Weights of a small sound classifier: trained on notes from a synthesiser with random patches.
Rows from block 3 of a small sound classifier, named by matrix and row number. Rows with one number belong to one neuron. Each number is 500 + 25 x the weight over its row's rms, rounded and kept within 0 to 999. All counts start at 0. Numbers have three digits each.
After each neuron's rows are labels from the 100 clips, of 14976, where the neuron reaches its largest size: "strongest on" is what is common among them. Only what is clearly more common there than usual is listed. The data: notes from a synthesiser with random patches. In brackets: how many of the 100, against the usual share in percent.
# gate: MLP gate (model.blocks.3.mlp.gate.weight, 672x256), inputs 0-127
# fc1: MLP up (model.blocks.3.mlp.fc1.weight, 672x256), inputs 0-127
# fc2: MLP down (model.blocks.3.mlp.fc2.weight, 256x672, transposed), outputs 0-127

gate.208:483477526526478473513480477510499502506544500479548468492486514541467495491508457515458533526520519553498488526508501486536513467496485499488527515507538486499496551476521488474456484533513530505521504493510437493495520504491500504524446536506469515505454485516465483514457504504531500477458505539473528487519501511516440534489519507475464519521488479486519526475496513531498512499509
fc1.208:495546530510492494455485521481531502482503457457457524469510534515498468484501475550457517475505495489494525502494457456502512460530475465474483491485490495499519515528505504482491483501481500477511487480537463464499484487523522528525467460495502524525460488540457513463503477523480487523470453532529497478467509524506519537507471478495520523492496515503534498512479494522468493523469
fc2.208:486473493521500562479475457521501503476459508550471505508474541519498498462487543454535495497498494482459477526523550450505524482508498468525526507483475455496511502518495507508503502532494486490540452498533501465477453557499565529487530474466514510482469540534472516469498508488498513516479512491499491557503507538541505465441522538507510482488494467549485516501512502518521505529493
strongest on: high-pass (65 vs 19.8); ring modulation (42 vs 9.7)

gate.339:503491523492495506467501545475478516506493501515509520519486499441488516488517512507549509421463497509481513494518488498515473494503508531521437499495466506526466467542526466480506518503487502497518478515491520490512494533539469468519497499535498478474492488475532511504542534492476523511473489498504513573506543523504528508482461469488472536482490517517501535478539475506459530558484
fc1.339:497521499502517453469505545462531467531462512511500478511506485485479495510520502496523484463464545507497523455484488533511478502484468487469452484456496482477503468503503476484498483506512476493523435537501506490516516517503476491482493485490473462528478473504519518506543556531515511495469519516504502572502505516511514506497475459485514496470525554512507511489518523497460520522459
fc2.339:501487493494517521516501526512491520458505492518485516510462486461528473541507454455542494520483490520501495463508469501482477446511520479494506503507509515518522498526522522534502483501465522505493515514502485560478538493491502511477489514496523506462467474440473464472483554486535487465479521513506468518511517526525502496441493486442528497458510527480474511505530487466539507466534
strongest on: harmonic FM (65 vs 10); inharmonic FM (35 vs 10.1)

gate.162:533514533503526504471541496530466472514482506492509528480493496540481539476465499534507461531444499507478481495511481488461461507469517453500489523481483480482503494471495535482486513480504541503514494514470479541468550446517482536531526460482504507566516518509446496504517548530561482545489560526507462492535502513512482529502529502526472486504476521508493476458530499499473484510505
fc1.162:499449487455452478484537488492533499529540465534478514490464527455506488516514474502503500461540482490516492497493519553533527508548485555534479511501491517464509492462498501498521500558470461504530504476519496537494478435478507523494484539519508528480469506484476532514520504470488464519504471520533490508510544501471499488488488492502467517498514499507533542511457486524539505534489
fc2.162:499506467528464505519494524461501527482480538498511528491470490513528520555501482541510499517526481444555501513502520523518512477519500508486465489502526484490515476464490495495523503515519490490506530461555506526522485465472453502461521514454541502532551513487520506536471494494498496486471539491490473509505484530521538507500547513531487465539515523510509525479509475481514537516495
strongest on: pluck (84 vs 25); noise (77 vs 10.2); high-pass (46 vs 19.8)

gate.448:478498506456531520487526505515546514464523515489526547488498511497512533497509490525507519517472467507499487493498510460466537477496519520541545477553513485498448524497518534487522504477500473494481470477484445502501487472453515506515512521494509477473471509495500496478495488522494481495498407487521504474497490506480558518455472503522571518445491460508515479475554507510508577530507
fc1.448:530514451500493481472499516507549536526496500525488505494510531498532475499448516478511468524480512500501528503465516516525476472472494497480465504521460526517481501521478483477481471522507519523505513498437518514486470506515519526503475525528509502516520458494515497503517493512448483519491568507458518535447519503513502532524507510478452495493479487522523503463513503489460496439531
fc2.448:552496480573487488503546519513532511514439513503479520497518501423514518503469535481499465482520463481531484506492457472530501493506478535500486462483483523512515521521435543497485506494478491466497524490507516487511500482491535498462494460511520497489506444498526482525483478489510492491472507497501532510476500510434463510508467491528488494526501516452517515484528486506515552467532
strongest on: harmonic FM (52 vs 10); pitch class: B (29 vs 6.9)

gate.79:500495506501542473502484500462515507483476527548493475510543474447551521474502499537506493498487485503491460493474493478504523536540492476471485494501467518506494508465559483495525523485508497518507484556515448499453501538481476479490495494489504526516546526453509492518519485502469470492500511507493475491512484494525514471490469490495524497499492522427487483514424480535532477472506
fc1.79:511459506513530466518473486483511534521494485540514479530545507428497488485531513476495517525433501526506523530485509475490482508559506509509474482481482504498499479527542493484528475532540499521534491525493487470506466532481473501435514487514517507511508530439515516517468511521457461467534498499516512507475526500486481478508511502500522489502524489490478489502438513547491457465481
fc2.79:490529493494518498449513510546462500501512488524541513504491491484525491515475495499462510548509472510524484495487531464471505456498510518460477503524498506488409475513519504490505491514511505508501533516463495485489469511494509478450457485465482462481493488490504470487520479482519482527541503518510505499484472455527518526524527529516545506500489472476494499456481506498478498511535
strongest on: square (48 vs 9.6); pitch class: G# (33 vs 6.7); triangle (32 vs 10.3)

gate.304:494521535539479480484486496478514494469451507523467521493494459501486505476557510461483460569501501481504506517517534478467549485529515471484471497508476499490488491498496504487463474522545516519488525463497492482490522487496485531498484496523522534479473498515491505539558528485492538520504499514499522549544485470488497478537581529472474509517469505533456508479498513487470516506484
fc1.304:532563475479517474549483509494493490506507521476523507477507505488480472474525483484451472513537466480485495483492525501517517491472523503567470496504502510475501526482522470494491481472502506516460494473476493485542471506515523503496486483503542567453442498501475488500516562512509514501526546478471501501565495518516548495512522509496506489521515484503503505491458489501458545501517
fc2.304:506529508498505476520471493513486484530512531488524480481504496539507524482520491499519457475482514483476536518491477515552526510497440498464537480556503553479467501499518516490511491465507507444544470504509466538482500534510491455511486525494512493502524449541510498494507507507505530486487487500498542514499473531487522493543451499490466460523477517513519520492463476543502526516489
strongest on: pluck (78 vs 25); noise (55 vs 10.2); triangle (32 vs 10.3)

gate.298:511512528507474521487441462541477470561504503487476543492466494507503513471461495504505456470545450478520504538521486510504488498501482514498499514503506537508532540468501520522509508483515522496508523466520510480510493481538540500482478519516506500499485482481500494492486477528512504502487532512485490550508529494471487554514452493493444530526467490462490512483509521462500486465511
fc1.298:511486480473474469457514524491526505493505482515541505494532491508496519534554493461459522517465550512488491481511501533471547512476493481501464526515509471494481493502531464526489456543493476493504503531499513505470499507492457511539485492476500511456458520465480544519475568512496454455459485461553504485506502502507525513468526492500545471515560492536492489513490466499503592510462
fc2.298:491485481526473483476515492484500455477496477457523508537502511468515481501468442505500501492525542462455529493471459502523501509507505438508489508518482500532428521510527447517477473518501494444498531509484510487441549507523548507489468482513502511478495544531489507512503484509492487494524492501554459472477501478492507506488476506532493514521509478486494500538483502543503515460469
strongest on: harmonic FM (70 vs 10); inharmonic FM (28 vs 10.1)

gate.350:507527513510459514513494517474487505491475549551505507517474499514475460474497513494487521458459523539504462515504494493506491439485509508494486526449484492531477488533487531504519509490478504476495524502506530509468517500503507489461481489462504519503448479532490483499450487503498484479499507496519479492485508484518480510455459532429546516528498501469486523475502502457492476460474
fc1.350:507507540511507514481493547447486514462516502534512537535483487507467499548501533513503495492508439517514511495467498489495496541490549522509546479493533518490504524548497465509532451496485487480517547489517565514500561511485522559522502458476519500513509526489532493517496497469497493515511527520475516477512522464507520501541511503495479519499504502546483481522488489486500498489510
fc2.350:501473541513488475482530474498484492576482550535502498502504471525530490512530452521495503538487489495490520521489469460436519498476496493477499489490511511453503460541480468486513507527506489474510487464526454506535503486508550491539513554482479511543516506501489495481518530536523513485499510523492496480522494475533493499516498516522487506435569493542470509501529524506502517488504
strongest on: pluck (51 vs 25)

gate.316:511511550552457516496478508523507536487499508476481480518506518516525521484481474525450507520461506470521511548504520443519450461489516435512477478489489466454525546558530495477494508470469485489491483479478524532484498495502490467501520516520509506513526486481516523535478492498485480512540481485471484484512444494496516545462518509524512480468476491458510496496468481485504475478524
fc1.316:512499498480512465462525498463519559505507528521488515494457547524508494514522522478484522487484497519478543504483504469506510489526506502527494472481484483497460495478551486542510520518466521482516503487534489504511534456484483472505488492488489471518463527501490474492541488468459526505528480538476510558508474485476510510491463506530419492497528538521474509526490504497551483552454
fc2.316:533500492520530496490519481513543486530473463536499482496533494482442482457521529465530523517466527489518466473502541484476496533530435501485516496509502518541486529492499552431452539509532476515526480519512496494478512518488463496449523503496512473481566452504491524475543503518494484495521513512490482495499530516497501475513494464501466472534476474545469494530475489508498529518506
strongest on: low-pass (70 vs 20.1); drive (59 vs 25.3); noise (55 vs 10.2)

gate.616:500505485530458521458512538529472539526471485507483497499533546520481490466519560509501528483469503530484548504461473491499501502514475518522442535535506549520518487498525503553493476528482507473522515493494518521506505525510536485520510531476483533452531497453521524546520499490508544467471499493517483459551504503463529482552548517550498506508511490546504523462480537539477508503492
fc1.616:507472529442535489538483461480532524505539502465500531466471470490471482497509510469549468495522506465529464500558547495464485500502539515498525480454521510503494512504490505455498525499517486500470473515538468492480476504524524532466487518516480477522478508513475454470521480498475513511521482514529514519450479481537482507477487476503472482512469496450529475550496468439480519496501
fc2.616:513526474470474527537517487466469476543489501510500516521519513502475485524510453502497474484506478557465493509460477484476483495498499508459498483483511456522493472500502490483435473517468533509466490533496475469497446504539475547505510530508539440510506486557508539478510540474467502482522517501468481511486498505458500481508496532471475502484496494493456489497493490493496464536486
strongest on: harmonic FM (54 vs 10); low-pass (44 vs 20.1)

gate.275:490517492549482521477503515508506530480458484483519485518499485544504553513492512517511513517523504466510501569504500476474533494555521485525472490539511502457497466493525489534521513523495489500539529486502546503518546523485508532498509506456499526487525497534525545469487507491532490539548521559522512493478471493516521506518455514523492511532570544501507482481516495546488492512485
fc1.275:461517487535495531476471509503479539489481514492505467491481502524515539508482513543534514564519544462482504539498487502510543526524510460517474453552514490460532494496521514531521516485496488487520523499512494511512512527513504535512479513492512510486507526559540535475480501495552506532529508520525488502472484460476492488498466509514456508516559522504500476497502476567479522543477
fc2.275:506492507510479482507507499507524525510522525474484503517477490525488481492493494518526524477506483541501478507448498552489567520532491460470498511490497496460470536479500524473507523492501463482517506469523465428549527479471474500489519478502497451499513496485518464538482488477493508500504509488479491537523510504532487507478536484474481522563479514498494509483522475495478489465445
strongest on: square (60 vs 9.6); pitch class: A (35 vs 6.7); pitch class: G# (26 vs 6.7)

gate.468:483451491491496547476501526469464500489491481546517492519501501480510463486527486501488514504477500488490525551507497509510529491490510472510490507532528511510451480478525473529492461494518467508478538500509493495576496477478500517499545505466472513503468482527530490522483523484500481506521477469534507551473487498470487479521514466490600519475515506515511471540488528545503478500515
fc1.468:558492469491496466473488502482530506511513480454495489494506474478468511559517509473485519484493539515473532444498479483470501494558504529475477527436498475514535452456494476514478490522463548529453511506481522496495514497517494479475451468455507514504532520475465507486501499537470527527531510493524514534522481542496545521513500512482435467523476479516482525515482527498497494494468
fc2.468:499477461528471490513520510480500563529498505484490518493487497503506498570465515517466486467516523468514525540505456467502507493524551510549538507520495510485497523477514477518465540523500482491542526491483532479489461483450497499483478476517508513453462531498512467521457519534526542468509516499502481509529495528473516500469532497531489535492495492470506483511487489503501518468524
strongest on: square (72 vs 9.6); notch (49 vs 20.1)

gate.5:519484533491475544529450497505511491475505488523534445505499514513498503510528478498542471510521521487500538505525499528524490499542491493517482491553502485543482525502494535502499478536489494471527501494484456457509527486477495530491534486508483479489494498471528476517525529528512485495476533532518493458480483518444506490526524521508525513513501515487538454492490524519526580487518
fc1.5:531519498536527463492511533519498486554479502507460538525524485444523466497473500515477525526489516508551449447449529515484522501495519495431500499466530506484538518501506495496449492508491490539466503511509507509477506497543489464505462508523484548477471511531484552527463500503515517492445493485500490486520547481503516458486479489465510489461529493524510514493529477501448512523490
fc2.5:513495524506495527494511583460492487508509484480505494518512506524514473535504474488496442495471417499513524523513500508499497459538484443470488516514477498523457500523521510480461523469526509503495507498552512495507491493493492500512480491534482501480504511482486522475509515505497492450487512530468500558485536493479555524500581506493527479483471530480472514536473522529488530520507
strongest on: square (84 vs 9.6); notch (51 vs 20.1)

gate.144:519479525497496495488535454503510483486491500475481523457527506506482490498510517533527514498482499495521478536478491510515485503481480524475514478540528478519505509504484520492544505538459530440482496494501494491527453548507506537522515505494459464453488465495500542498474529487473474543496493502523517512558475551497508518502515508494479484500478518483466486488467501493472521460498
fc1.144:508557502514513475499494491483516493496460489506508482546505461516490492489503492490450531493497525539514461549550503457532521472507512526496498540480499487478464503506508504510492519463545502480496510515481526510493516469531493499504506507518443490489530510475475488496515495533530513463520545490469476495492498469503466475497474519507446491486482435510527516510475491540526460495542
fc2.144:540494514486479536501496501489519506493456529543433492455516531502491491459500511529484465534465502482514518458480496503502513503482530475505482484429518495522505486467512528497519503466469501505466506478486565499474470499493512488546509495482490478506484488425518496523541501471467524490482524532449476513491533456530476477489538532492495494526504456501539521486496487506474513484543
strongest on: pluck (94 vs 25); bass register (66 vs 22.8); oscillator: detuned saws (34 vs 9.9)

gate.121:569539549510499486499504550489520479514528522488527489487488514472524528506490493516469510503517502523510527501489549526496493475487534481471493490523526486524515519525508484502479524468528494567518457494517498508442496500483496486488524488470511493490493487474513544509490504499496513500514489506494490468479552469469453508513512536498569459506556482510457502496497476480509522531504
fc1.121:528508515519542487532550520493549472497539489503486470532509502483445524493504522479496500510468490500534514505500502484538489488500514488450487483518491491529453505496477487488457469529472549487490530508477456483478479551515463521517539503479506464482527477475504516533518470458487525518510486518539493499467469511472470541527532524481526499510502540454482530527495487519528479529476
fc2.121:522504526484525570524538522526468479499494493568483536490530511483497514523519444516524521495508499504532503514501556461525448522492519498524541497490519494457520482499513467456530547496484492518494481480502551533481521496508472471483539540509525462507496517461516510494523493507449470551485482509482532479486520530486496502527553562501484502474510521493537540540467469528534535498492
strongest on: low-pass (55 vs 20.1); noise (48 vs 10.2)

gate.536:515498494451464549501480467530495479493496532498521474505487450477470479521457492508486451458530468508488553521478486536531456481497507490510517473488524509495476503479460490504502477495523469502486527464516498476518499494486489495526506492464477499513510459464511487496470511521468511510506500501493472473499499489449487508493488504499454540480459490532478472520488480474520595506503
fc1.536:517503505534535504493529519473498511487500478516465514509498512537510498500513518488537551529501465513489467494527469494474539522497491530477518498517482506510511505515506523494492510496523518495531453535468495518511471483526471514516534519518477501510480526523509485499521495468508485495523499482485534508521518528566494501500511477507543450491520515455489521498518504530489400487510
fc2.536:479535511521518455505497466479475475491466489513503496512521509508492514488461502519457510506496494485492493523495503518501463464499501509526475500483485507471546452496494501498500493482473526515520495536475471473460504508472513488487496471543487462513513481496505517495514458522497489458518498499547538491473493473511534496503509471489545472491487538559498479476513520514489499524501
strongest on: square (87 vs 9.6)

gate.222:497432554483485513516486500514484507460533505476474470515485495500473555514540504536515491481493499494513524489529514519483461554493532512482509507503512473490512509457507516532519478471488480525475546513531493514499521459500461513535512499507478514489559461485487546526511513516482504527486507468492510526497509525466526513466509485479520521518547496507533448523506499514491496515539
fc1.222:481504518532501498466498524452514514496509495503476511477493466486502536503523513524513529499534449488512509485515559499478460537476497550475525513580472492478543509511487505528508477443524503505514487492503481528538519521494466500507508450491523469482495469489473499465506489508506531496457539475511505475485508523485512485451443496474498551504518452513507447500505508540466438481519
fc2.222:503528484506499523466521527460534465511527477496546486491495492521486481497496508531498474489527460444504509512518485503482516474490496490520525517492475512499531462513510448539469495515513459423547523489542508521450520527522511504428506503504482533472495528502530510509505499493527486541455517486478519515548518526533500469492529494440470568453526510468490464509511506527468484458501
strongest on: inharmonic FM (34 vs 10.1)

gate.596:485492498524510510526479474479473484519486541507493484474530496469498484466482485485477499545493520490469496480477506484548497504533506533494499519437507512494482506522497482490489466516507513504469520505487515492521502501499493510579502470550529480471480494502496531480481436479473535482519476503439492488536501460507482525483528506474489498512509519542490503463517463572533488538522
fc1.596:551530458475497546485544500495513451469509530519505493522498528517479462492502478487505504527492519477479494451496479477458525498503513499520484520483505494487474540469464500467507521503552518517492504538501502516511499490494548519491531498537527496511507499508485481472494446520545510518513458480452529488486502490529505588505479493489519482522501522496477514462495409540539453563519
fc2.596:504494521477495475495486533498490506492510512494505509541469499472507461520493510518495476522478473497536492516511493513532480485535485521483549476492521504459486455499494531518477495469519498548533534525512442523510449519512458501511489503493481547512551493483519499499487459538476492570532502489516527535457504477519526523487481519528474504486500487537489469478516520460495508531472
strongest on: hard sync (78 vs 10.6); low-pass (47 vs 20.1)

gate.181:482501458518505506462503480461475470526496542537509494492505495504469511448469489543477478488491498458523450484493526464526496542483520497504521513504525506514485537489466522487482529515470482522491490499470532506487536528545514502489524504475539536479506514493506463496479502488602505482505536446521480546492533525498452470498492491486542478499476511545509530506487478487500520525520
fc1.181:485534465501524495486516438487527489540535504481483505525477449508525482491478519524508475507538488491482467498481486524511486524493536487488552510511460473463458501479516528473450482510496494521491518492485482489519476500517538465471502501497501529478499502495494503519511492523600485506449504464539453504482491493541496482539551466513509525485495460495485507500497534493449498521514
fc2.181:468521478481483516551463490438480509525476495493487500536494464524512478525535512505502489499506516457498533502517493518464529544500482530505468509447521499536471499513535513526551482489544527492521495510552506509503529459471523479531451468462522520492482468441520488526513506483473482487512536510484473510510477472500487450460469488507463471504498536522525492488522478493490541535524
strongest on: pluck (62 vs 25); glide (49 vs 22.3); triangle (39 vs 10.3); oscillator: square (25 vs 9.6)

gate.608:517528472472436489478483504515517488543508515527488484502483502520495486486466476459521521491553429520513540512474473549547494488517472469469523520475513474502487482504548466533533533490504486486473515490509479499492473518504472507554512527478494503515441540490493480517494511518464470515500503480525515505526494515479475484507509488514472497455526502520495466510518498486565516467517
fc1.608:501517518463504522450516521487529482474468480460519508553525490499499480504526475501498496470527514530491444535481476534485479510525536513504533489540493486525462520540487509513453526498543527462506512492496569470480528506526509503477515518465493522479505485468484526475540510473490530511527530500489570534489537534499531464507510499494520510508501502483527494500515527510508512469508
fc2.608:502436505536499492489499493538449521485517501508499532464463571506518516541526479521479513476525511476506462471524487510524485464506492516503497503550541529478460478528472501511510508517484507528504526514504495482507507431508497525501537530517535451512497558492492518494485484480506541502480499530506523486534516542483488470485461514514461509525470465534523499506500527466486512499440
strongest on: bass register (48 vs 22.8); ring modulation (29 vs 9.7)

gate.302:491485490510512473453524515460489506561527515489522508482475480532505511485493482511521521522528500498536464514517526495476501550509510488473496488514538492496513485528521517505508503464469518508459497474483543454541489477526485522441510492548485490565516485488488483490501483507436474546495514480471499488499503460505494509550510499469517518472476498533511505533467509482482456509507
fc1.302:486488495514484525502471545513470472469540484542495474490487480496540515470544455469495568507514477500524513517516557534477483516507477502506475515436489533497498545495501516505457465456501493513493512484491518483486488506496507468486489534498557474474535526513468513491503543505510524550501543482558454489523521509491511483507473499510521516509518482547477489495537516445504476525503
fc2.302:486508526502511513492514532500528473532523529453530547489481465494484523498454493468482518536526487517464485472471514541486545496483452489471488513482422482492519537512487511483537494492488524486481471533489476468460437535493455522480524531498562509526477520495496541507509514514511514494493527489489497524507503500512518503501485490507499497466499506492524457543540551459464526484513
strongest on: high-pass (48 vs 19.8); filter opening (43 vs 19.6); resonance (42 vs 15.4)

gate.547:441478462475470472489533542485507479498467456489493480559466513535534489504478538520477470500543502504489509495479438519536492515495489510475508496552470469518465492523531538468516483517533489516506474531505518461545485500491492549520558460506542507500486497508510517525478491503511482467476489511521519493518517497526516518512545503524472469497509523480542495521510496514471444484503
fc1.547:467484452508469460506520505471517437493490484486484521548497531486500466481482486482506500485544497500497493486510419454548495553473485541470499493521493468486464506514522499487512525455540487512491458510469504463546477537494489508531560488470529513534533496470520487509469495533524498482477496526515512480502509474520505545489528471483473480501470483490525519497493481533464443515505
fc2.547:475492497506523477467486499491504489483516499506536516474471483495486460512496521529520510509477530489565520480519525491537484457523503478485477504526523537548511454542469485500501560521497468491510489483454497483454494492523517510515462463516462503503522466468486516497483505463521426464484514488516451484463439470481483487456506513490466514497493500540482518454531509564497508479521
strongest on: pluck (60 vs 25); saw (49 vs 9.6); detuned saws (31 vs 9.9)

gate.190:493485522477505485512505505485484498485503527537514508498468458501465521498473504470429543512459495508478486466509508526477529474527516476484457512500493532471523510494471474520467487502554478498502471518452509495531482502499490515462479506453528472512473519478482477478483528519472481491507541472511509510440509433545520483523486474480493490511492513495529516488501479517481502492521
fc1.190:506500518486518538472484482526506486508447463524503467512500522496530481508511507482532491527496519507505492562485508467502491518478514513526561524503531508487493500480538502549496522477483468475487539501513484526509502500508506488529505508557505522477524503519519544505486501526492500527511489495478498472531512573461482536468501486531485505498499497506475469507508482470535470453474
fc2.190:492479532505491511480500514530511508567459460506515469485469505498562525471494548502543537533517533507521504572506485510486515496474517539491506524500527470489489503464527486515519484507530527487518484494525502463453487468497536458495470485505465495527490526517469522483517470494502486527460496517501534470530501573503490486525473477519509481494501463526485505480454458530485475515538
strongest on: inharmonic FM (60 vs 10.1); ring modulation (39 vs 9.7)

gate.149:511521482493518453520503483510460474544507506522501488462476467527519514534499516536533461507515514499478459471496481511533521503509476489458553532567463513517500509464548524520539487479507467496495524525492475539488513506511485480514487521517476513527516504462478517481506503515454492494522500508552510550508469522509501535522537498506493527557490469510488481466485539492503499512527
fc1.149:500480502516479504473484527512492469445513479487516524560529513486482488520490522460502534509540475487533532525470506482440500487518510510523481488500546471508464490490508533462488520496488502514478527475475493472473522495475515544432521511492536472490496518493538495532513537520538495466491477506458495473491506491495499489477449506472476485480465517488548508544495549539503504485470
fc2.149:494498480514505490518513514546507478490490525498509492509488497498548459515515498511515480509511519463478501501532489490543499491515505510489487475526465461501510571518538466562502534495499519517499472535467444456512531484515460507473501482468466513479501501495478562489458478474540467512459538473551503486519448546493501529512484528521469536545512531487497474514504544466500496494500
strongest on: square (43 vs 9.6)

gate.658:510533501488509484491522552489467521528507552516483481537501510451537511522508503502518493496512449466508537475501503482473482474489490508503516454509468527508509477505528509530475461529483510455520479529487487502485425515495487495471499527470529496527520525524511513443473495534476510455537438503475522494518489560498470526518498517479530538524516512506439494519485489506487544508551
fc1.658:509487480513470481484482509472493456493536487517502481475474517459506464511525471486480498503508555495507520481537489495470502515449515491536521431500481500477476495532542485494524507509492488478510464507523499505460504500478510530447499515482519500512542510481488515513505509496518497492526460479458493490489486503526472438481493462513493524489525459502478493479524487542450483473518
fc2.658:496476517533463494496500536485495539501502490545475512464461532547450516536502503511504520484511517469491473546518507496535498441508512493534469491463520523524542510512480511485513461535512499488501521505512492489487501541507475504517498500505517532507468518518484488475493531502496537491531486526496503539502515507500508497495541514465544495512511511479509516501519476501544530520456
strongest on: pluck (78 vs 25); low-pass (61 vs 20.1); text has "register" (59 vs 22.8)

gate.309:510483493516502521483502471450507522499523469496490538451491504496478499525488485503517496461531528536514495502460529470486511506497487540536448517525462525561455551485459530471460487520484488501524483486508529482509505544505489500536507536502469489487530555488522536482491447537524533494486473493492491480503521486501517484527520484532508512486523539530476490490510517498494494456509
fc1.309:457527470461478477471515479491481457510458518533503474503503467532466517500490559485494532463494484507476481496519506488485481537465538503486498533482524481505502502513493492472489496484529496554525529472533457514521494471487505535539486489511508511488492544463522488531505472441483479473514477502477480505514486539477475515508490510458501480521547510514511465520511486544539518497510
fc2.309:524471513506475505525509502502472502523487497482480511546523508520497495516495511534512506490487500537535515488496539503507484539483514473522501500449516502545474502520448504532483522485502551484511500498510496524506476516472487533485477465521484489446499466508476523492476511492531483485486474506487477514497497511515472470517448501535516525514467484508440533480490501487485481516493
strongest on: low-pass (89 vs 20.1); bass register (86 vs 22.8)

gate.0:486465523478496537462482488457475466442467539448485519507500469445441526494493495524533473512489459479518485506478514487513421510524490471514519520528476519463547498515534527525532512533525517494483499501555516523498509490509497511523489530493482502488517499511507498498515523502517494541480494516459487504468479474486496477513485472488499475556465499496507520500475516474455439488512
fc1.0:486535470500492476497503484527479532515551504550482504497499510562539466508526513483505511515549529530505532497511491554495534493459480533494505510483531511552454502486469498513501466463464483503529535481440488491515530526498516522488494478522511492519522507486479544518509491480492524487485523485493504532538508532489476517474512503523515524469568495527515486504512507494536534516480
fc2.0:487504482554469450487504553507512446511511552496533467517490497528456452546509497531530509470471529485500512478507514512470535488501457443539509459472485506499517512495505466464490499530503494511491475492464493497472472515471502480524519508491537500523491502534505510511496492514447500490546530505509534520530519459469497486514511535501524497501554518492491520473507494484540498515548
strongest on: square (29 vs 9.6); triangle (27 vs 10.3)

gate.455:532506524451504523496466497483501525501492469441505450530556507493501500522487523521468464511525526537513510498507461508499501476481499527525484470480485497481509460438471488502499497459505453501509528503474501483536519495503498516574479507472508482501457485492487543491531510527518480504434489516457481497508503515483548496482498489515542499464502467518495462533477452520462517531492
fc1.455:506518508441528516501470491502501529481541450468467494520554482515486499503494475486489462508513485577527513508494448530492521511520514504510493495456494488519540506492515496492483537500508479518532501489454482454511534475480465500556537507483480478439454503519517549486543453530544489518457489532483511511527522501505522508470494507491508470459553502519492430521523457526494509521486
fc2.455:470493525463473493505521493501493537502500481553517510510550455523493512542518480496446483491509518482499468508516528509428481464508505469492547468502475477477500506467498520543462474499497495534542505491486526513476512466451470505532514458481513457514470495506527463508481521529537557477485496509464489514523511486502493527454496514513492497484521516545518504504566527518496480486500
strongest on: inharmonic FM (62 vs 10.1); harmonic FM (38 vs 10)

gate.15:468478574521503484505556524493533535486473501500455524500470499493502492494481508453467485499503506473517480498522456479513457525557480464531477484478517467544490464496522524488455490490540458481480497475481526473447508497529476468496499499507471497496470558499489496460518454474495480530520516514486465473517500544502484531483489480491476506511528507519513510474513495500514509496469
fc1.15:540511460470511504493473490512542489469548519500502517536517511518487505451493518523579501514503488526485501481489501518471543509430502503454509503495474477471490518449517509500532488507485544513534478526522513509543460512451507476513540499465482506537545467531512496525505547494499531480496506506506533501519500495494491466511488519500520495464529488492498495486455544490498523491538
fc2.15:521550458461506490533519474456467483515487503521483523496524479504509480470480497533465498469493498527483515479488490479489459526500537520495539500500488502535515515526452508479556510512520492475544467493493507494545459459520523506529525510522500553479478528527502472487486504497471508499511482527492509506469491519516519473494547496539497474480479508518488538555505493503496541521527
strongest on: low-pass (56 vs 20.1); hard sync (45 vs 10.6)

gate.44:486513514518536481510475490506491590490477491480550493465490505519483481531511499503496513503497478520496481483524482528480534542491461498521446510482523496528444524511547493495498479488462524525498498485485461520506477526503459498474519469453510502490506494515469523481518529509445489511509486451519440520487525538555505467529517485495496516532506492484513511492485509500477495486475
fc1.44:535473476494559518516499511484536495510494516525525536479465496517494542515474477520531536518479506518497450533523506530507537545529533504513499525499524499463522483494509503512520503483530539482523507477474517489469513501522452478526473512475521478498492495466489550495546509515514470519513483543491508527507531473479496476504522467511459496499524527541508530518511486526517513489499
fc2.44:550479480503473477504510485502518542505535506508471500502485486536515467468505499493515489523478505495487499515470500518508479458519492520551495543485479548499544502553485534510515488488495520501488487488475513535544477490473488499486505542481476486516509528550504488511464500496478492520533445492479515450507464502544478541526500478476483541540517533412493483495509508511485428489487
strongest on: harmonic FM (59 vs 10); inharmonic FM (39 vs 10.1)

gate.508:480496502448542503511479479449493488495561487486498476523490471549499456501491522515477502468502487519505497487544505494475501495504510499469478489485474553525468489486505487534511534491476508494531445484520501543503495522514529486521540485526458531479509515467505495462489492532489521463512509483518561537512500448532471497514540513556510484509501485496532512456506525516468479496531
fc1.508:482512522495468515474496488532498501521495469473480483482519524462470528474506486489496533508539492470499546554506513515502499491489472473544511497488542436486523486532515515516515471513506478506463535526533507502502470496503461535477448499498550554508515482504522552510482514432543555541493475521473497548515518536470521475473505508469502497509492471506472509500495451445539525495501
fc2.508:526512486532512516467520493487529478493461540503465502512505500537498502500521511499504507512500475501470515486507500482507501567514514544538519495478493485491465514498520522515508445484522470485501451489532510517471472513494480502507461496534549537494510528537494535468482486508510493521480498482473527469483512526502502493479542530523518500512527509485528484494493511486461505523519
strongest on: inharmonic FM (98 vs 10.1)

gate.280:495441464541535531546513509507507494480487490487508525521503501517485539471434492496512489498500473523450502522528499515482533525506522474485486502504526498495497490501469490505488532474499489482509493479560499550495537512477474499502482520460500478521572491529473518476499517515492492467521516515508500503517485465514506486533479437481525515511505522528509511485442504462498465496498
fc1.280:509484450510504475503492500501505456496479499500494517568493492515499538518444534454519500520480441539486501495532527480510488540512510467490514485487534492497499533501490496494459498507471491462471494502518507538528484533512510498458490531472471504492523517489451509490494496525507513517524474538499491541513490484500536478509540426498502475478490492535487487543469453491524475500548
fc2.280:485480512520544538499543538486485522509483467483467488471483495460489520536484514489555456476505512492508502497569524536508490502475519510511528476472476472534497526459500514554489472505485456463496514512482501512502484560490527515494474535513557514512480493461476503460460476526465491520503500439532529505494505516507451474520531464518516486496496489505507513488513509475502460496476
strongest on: bass register (75 vs 22.8); drive (74 vs 25.3); pluck (54 vs 25)